Weights of a small audio-text matching model: fusion encoder layers 12, trained on struck, bounced, scraped and rolled objects made by modal synthesis.
Rows from block 5 of the fusion encoder of a small audio-text matching model, named by matrix and row number. Rows with one number belong to one neuron. Each number is 128 + 32 x the weight over its row's rms, rounded and kept within 0 to 255. All counts start at 0.
After each neuron's rows are labels from the 100 texts, of 14976, where the neuron reaches its highest value: "tokens" is the input token at the peak. Only what is clearly more common there than usual is listed. The data: struck, bounced, scraped and rolled objects made by modal synthesis.
# fc1: MLP up (fusion_encoder.blocks.5.mlp.fc1.weight, 768x256), inputs 172-255
# fc2: MLP down (fusion_encoder.blocks.5.mlp.fc2.weight, 256x768, transposed), outputs 172-255

fc1.12 [171 132 115 131 150 168 135 111  83  96 155  99 167 131 186 174 131 193 148 100 112 106 138 179 115 198 107 165 155 119 173 139 109 100 134  89 113 151 131 171 130 150  80 123 182 180 122 142  99 146 116 109 117 109 164 184 141 150 172 169 124 174 124 149 141 106 123  79  43 155 135 105 134 129 146  90 118 105 131 114 117 129 120  76]
fc2.12 [124 106 153 149 181 118  35 137 150  99  82 168  68 148 126 120 172 128 120 161 170 129 154  56 168 102 121 120 120 112 137  58  73 147 126 182  81  97 154 106 131 172 130 110 135  81 120 152 141 189 156  93 148  76 150 131 182  86 132 131 125 144 177 174  90 137 121 171 153 118 115 127 131 184 167 155  84 108 182 130 157 146 134 126]
tokens: "m"

fc1.697 [165 100 182  67 122 134 194 152 120 111 154  99 141  95 157 119 159 199  70 136  44 168 119 168 148 175 107 128  96 135 123 106 143 127 116 129 120 156 136  79 125  98 141 145 109  92 121 117 115 173 117  78 155 102  80 130 143 171 134 119 150 116 196 160 145  58  88 112 137 120  68 158 142 190 153 110 138 130 146 179 128 119 133 101]
fc2.697 [139 165 145 137 146  94 169 114 137 148  81 163 103  81 164 119 155 189  86  92 176 145 122  86 102 128 126 146  93 119 179  92  47  99 191 111 118  85 110 112 205 109  98 149 125  82 127 146 170 151 125 111 112  97 155 128 165 128 111 131 157 134 149 135 127 135 142 149 115  47 108 114 149 132  98 133 102 134 150 122 160 149 141 159]
tokens: "m"

fc1.516 [161 160 130 136 125 142 146 106 149 103 137 220 121 127 129 138 105 100 163  87  79 162 177 120  73 153 112  80 190 114 128 158 188 160 108  74  99 160 117 114 100 114 157  89  82 137 127 204 102 212 110 138 106 156  99 152 152 129 144 110 113 113  98  91 155 143 147 162 130  89  79  64 188  94  80  81  72 161 153 112 120 122 142 134]
fc2.516 [146 176 177 128 158 127 125 143  89 110 134 140 116 141 147 164 148 159 112  50 134 101 128 110  82  69  82 153 130  90  58  91  99 128 118 101  73 144  89 131 157 151 118  87 145  89 154 205 175 112 154 100  87 118 142 111  68 163  81 153 167 110 105 255 200  98 120 147 155 130 180 126 162 138 139 113 132  91 136  92 149 173 137 110]
tokens: "r"

fc1.500 [132 118 118 148 103 117 136  82 109  86 139 149 125 143 126  81 102 101 182 116 131 133 102 171  85  75 124 103  68 182 155 219 185 181 140 108 113 139  82  75 129  64 102 127  66  82 126 167 136 161 150 125 105 128  72  74 125 149 116 166 149  81 102 136 107 152  81 129 126  45 120 173 149 157 116 149 162 162 138 150 139 142 153 190]
fc2.500 [102 186 148  95 149 130 154  98  62 134 128 146 122 156 169  96 153  91 102 137 113  63 121 104 109 134 147 149 155  72 145  95 116 154  82 129 161 131 156 171 193 149 110 164 142 135  81 177 103 153  76 121 102 140 102 112 104  76 122 119  83 104 159 176 130  94 122  91 135 144 154  66 142 137 192  90  87 104 138 123 107  59 155 108]
tokens: "r"

fc1.290 [ 63 125 132 128 142 137 180 151 135  65 167 124  90  95 138 110 145 151 112 149  79 169 127 170 136 107  57 138 124 111 114 134 110 124  95 123  92 151 175  99  82 144 103 122 142 160  72 126 140 145  76  96 144  69 114 113 175 160 162 159 121 170 164 137 102 119 154 119 138 139 104 173 118 115 145 119 105 152 193 108 134  97  82  89]
fc2.290 [ 85 126 122 155 184 162 132 101 117 150 174 168 130  97 142 126 169 129 158 129 161 120  92 157  81 155 104 135  94 110 234  81 106 108 123 139 155 127 154 143 174 142  60 138  92  74 127 111  60 101 129 116 144 133  93 120 128 158 133 162 117 134 137 141  68  90 122 146  73 131 106 138 160  86 117 122 120  94 137 146 143 143 176 137]
tokens: "m"; "o"

fc1.580 [144 118 137 153 177 119 117 133 152  99 153 121 110 100 141  97  97  77 206 128 171  66 164 128 127 142 171 176 115 113 122 158 139 133 129 119  89 100 122 150 156 143 140 174 151 160  84 176 106  76  74  99 203 157 127 231  64 139  59 125 161  92 135  98  64 117  84 148 155 215 136 163 143 118 138 144 154  73 149 143  91  93 189 126]
fc2.580 [126  79 136 115 138 136 107 158 152 174 111  96 144 102 130 117 143 114 133 100 164 142 102  87 204 104 134 190 142 177 151 108 127 181 171 161 111 109 121 104 123 115 118  49 100  91 118  81 152 170 110 162 141 129  93 121  98  98 203  79 113 151 160  77 158 126 144 141 125 108 145  85 144 203  59 169 176 109 142 129 158 216 129 111]
tokens: "o"

fc1.470 [126 102 144 154 117 108 127 135 111 167 179  63  85 117 138  86 183 164 133 215 177  97  86 130 154 104 111 141  95 165 106 147  94 136  94 134 133 124 169 113 104 117 102 104 153 168  77 105 119 110  86 150 126  99 137  54  83 103 140 136 156 102 121 139 130 165 137  64 126 141 102 154 112  86 108  89 158 209 114 125 122 123 130 120]
fc2.470 [131 114  97 121 111 149 140 141 129  82  89 132 167 114 124 170 174 105 135  32  95 124 119  74 108 170 158 138 134 145 132 107 132 126 118  45  79 116 125 138 165 106 139 152 111 104  71 143  84 129 125 116 151 138  71 163 170 153  45 103 141  91 151 132 111 130 138 127 122 125 148 145 122  94 131 118 199 135 137 145 120 123 165  98]
tokens: "o"

fc1.474 [157 107 127 119 168 118 162 151 139 103 172 111 135 214 136  70 139  97 125 135 146 114  94 134  65  75 110 127 157 128 165 142 137 144 152 148  73  93 135 116 198 169 157 184  92  68 144  90 157  78 190 141 131  72 200 117 146 119 124 107  81 165 151  93 140 116  96  91 115 117 186 160 165 103 145 211 140 136 173  76 195  80 137 186]
fc2.474 [164 205 158 139 115 146 167 161 125 210 164 139 143 153  74 108 111 108 126 124 125 196 130 126 141 106 145 156 101 156 134 105 132 154 135 120 119 167  88 168  99  79 114  71 111 144 123 119  45 167 130 101 125 127 100 164  72 119  96 164 107 138 166 181 115 159 154 119 121  44  46 110 133 105 131 103 112  69 185 113 134 107 145  22]
tokens: "b"

fc1.116 [155 132 163 116 197 107 110 177 108 107 181  80 139 143 133 102 186 172 100  96  79 169 103 145 162 207  93 139  72 149 175 150 114 125 134  54 106 157  72 133 118 119  87  94 167  94 199 119 174  96 116  89  98 113 112 142 126 160 140 121 140 155 171 187 138  45 127 121 107 163 108 128  92 128 166 119 101 146 149 120 133 155 155 103]
fc2.116 [130 122 105 150 112 157 109 150 121  71 134 106 119 112 182  95  81 132  94 155 155 139 111  91  98 120  84 119 157 110 172  89 127  52 135 152 128 119 161  86 171 114 103 144  90 112 103 143 116 149 129 139 169 121 179 126 136 158 146 112 124 128 135 152 128 159 120 166  95 117 143 137 180  86 248 124 112  90 129 158 142  52 138 134]
tokens: "m"

fc1.579 [100 132 167 147 133 130 130 145 163 108 156 178 107 117 172 116 100  79 155  46  96 101 123 123 123  79  84 119 130 103 157 179 149 165  80  82  54 193 135 115  84 102 122 124  56  97 106 185 168 156 118 108 152 138 114 138 103 106 124 153 140 117 141 103  82 122 169 170 136 132 102  79 162  99 103  90 159 187 134 134 106 140 163  97]
fc2.579 [125 162 127  88 137  88 138 118  99 101  76 132  95 127 141 121 148 156 153  65 110  61 141 126  69 100 140  82 158  67  72 117 160 160 138 106 134 130 124 140 139 171 103 124 155  81 140 159 166 119 135 137  70 124 167 116 111 109  91 108 145 122 115 216 218  70 108 130 106 135 168 102 110 144 149 117 134 110 159  84 177 129 143 139]
tokens: "r"

fc1.202 [141  95 126 116 135  97 164 148  65 175 154 118  78 176 186  55 115 127 110 124 138 125 129 133 115 143 144 106 108 127 108  91  72  79 133 122 132 178 122  54 118 159 170 175 144 195 140 204  54  82 137 118  88 102 110 125  79 118 106 101 104 144 101  60 121 174 147 129 130 136 112 111 128 158 162 135 138  99  95 164 156 136 180 114]
fc2.202 [ 92 185 146 104 154 136 125 131 128 144  96  73 174 120  93 117  78 133 105 185 126  90 125 160 114 114 109 132 152 127 142 164 182 171 111 116 138 127 159 158 143 133 109 158 154 118  61  43 206 117 113 142 143 206 100 102  62 124 172  56 114 128 113  95 113 140 136 103 122 145 233 168  79 106 195  75 164 154 183  73 131 162 166 152]
tokens: "m"

fc1.706 [103 126 122 121 119 192 150  74 132 125 111 155 141 131 159  65 115  62 117  98 125 155 108 139 127 150 186  42 191 111 129 184 160 198 100 117 118 159 106 111 142  92 117 106  95 113 115 157  88 109 122 153 144 139 148 130 115 129 101 148  83 168  47  90 117 101 143 178 125 112 130  77 177 126 148 108 115  97 135 161 166 190 130 152]
fc2.706 [145 178 145 144 121 123 128 126  68  94 171 138  91 176 121 161 122 200 158 108 102 127 123  93 116 124  61 139 132  87 131  33 124 107 149 143  93 136 149 135 144 146 114 110 157 160 164 146 162 147 124 157 113 153 179 126  93 164  89 198 187  80 146 219 170 138 133 146 177 134 178 126 139 158 115 110 109 110 131 138 128 133 102 144]
tokens: "r"

fc1.124 [121 152 146 163  73 180 131 125 127 124 150 177 122 134 166 110  61  96 143  98 176  57 138 110 107  79 119 112 120  94 127 167 189 166 150  95  64 171 120  87  96  74 157 106  68  40 114 172 118 116 117 170 144 153  94  90 111  97 124 182 145  91 125 105  78 135 131 158 115 115 140 113 171  87 181 112 172 200 108  83 129 164 140 156]
fc2.124 [ 98 173 148  70 152 103 139 178  76  94 123 152  97 131 157 127 155  96 130 141  93  94 101 110  89  40 160 160 149 154 106  87 173 126  89 114 119 167  96 142 113 132 105 103 145 177 105 147 125 140 139  69 102 111 138  73 123 125  97 132 163  96 118 193 134 111 114 172 118 130  86 116 109 128 141  62 147  65 151  85 182 141 180 144]
tokens: "r"

fc1.698 [104  94 113 103 101 102 135 127  77 164 147  87 157 199 150 149 135 117 114 121  69 140 144 156  76 160 124 133  91 132 110 150  91 127 101 117 161 209 138 143 161 147 173 144 142 152 103 121  98 121  99 122 141 118  81 105 171 101 188 130 145 199 171  71 153 106 131  71  77 165  69 155 174 134 170 138 134 102 128 113 135 120 124 202]
fc2.698 [ 78 120 153 133 225 131 114 186 168 105  87  98 141  95 192 147  89 154 135  77 162 151 171 147 167 149 135 112 134  47 151 154 125 101 211  95 127 144 108 173 119 140 115 117 152 111 140 117 122 132 156 134 137 138 147 148 157 112 154 157  92  90 154 112 158  91 111 138  96 133 152 127 126 140 108  90 105 112 119 133 141 160 185  98]
tokens: "m"

fc1.397 [105 131 156 114 129 142 119 104 149 125 136 126 107 153 131  95 116  82 154  94 128  86 146 134  92  99 164 119  74 112 162 122 132 114 165 159 124 121 158 105  95 154 147 121  50 112 105 200 126 101  94 180 139 105 183  87 131 124 119 124 108 123 159 126 145 149 118  69 217 118  60 146 136 129 170 114 111 152 108  68 115 105 199 217]
fc2.397 [ 95 173  83 100 127 120 172 119 142 172 114 148 116 141 121 154 120 155 100 136 144 160 158 146 116 133 116  81 191 125 152 173 120 112 139 129 130 178 110 109 134  92 142  98  97 108 103 169 141 120 100 114 109 139 100 165 115 165 148 194  74 116 106 130 142  92 133 161 103  72 151  67 129  92 116 110 138  76  93  96 159 123 154 155]
tokens: "r"

fc1.395 [ 94  99 105 116 126 129 136  85 126 100 136 176  78 130 149 132  90  56 162 126  87 155 144 128  83  96 117  81 174 118 117 177 195 153 116  95  77 128 129 105 141 143 116 102  80 111 120 178  77 150 152 176 155 126  72 109 127  97 133 160 147 136 138 153 176 136 151 171  87 141 125  79 112 126 114 125 136 131 132 146 145 155 184 119]
fc2.395 [160 164 123 121 145 152 115 113  63 137 134 170 136 123 135 111 154 164  79 137 126 120 124 148 176 156 101 101 119  68 107  64 110 136  95 116 137 145 138 129 121  80 117 148 174  99 128 155 168 124 129  60  63 161 158 157  91 136  60 139 139  72  73 161 132  94 225 118 178 129 146 166 156 174 157  92  88 122 138  93 163 174  95 125]
tokens: "r"

fc1.76 [137  86 155  94 138 212 178 140 171 162 104  32 130 109 157 138  82 143 102 123  82 132 149 108  93 143 144 186 112 115 169  90 148 104 210 144 117 164 143 103 146 143 168 115  56 146 116 113 139 126  97 115 109  96 149 133 153 152 145 114 110 131 157 154 138 102  84  90 142 157 141 126 107 101 132 149  98 134 134  90 142 140 128 144]
fc2.76 [141 234 204 132 116  77 150 136 102 133 133 148 112 159 119  95 135 176 121 119 141 148 135 159 174 116 116  47  71 148 154 174 113 198  61  91 188 113 132 128  98 180 149 157 147 100 156  94 126 165 154  85 135 123 103 151 132 103 153  73 109 171 110 111  77  78  76  98 187  83  93 163 131 123 162 131 114  99 127  99  76  90 111  86]
tokens: "m"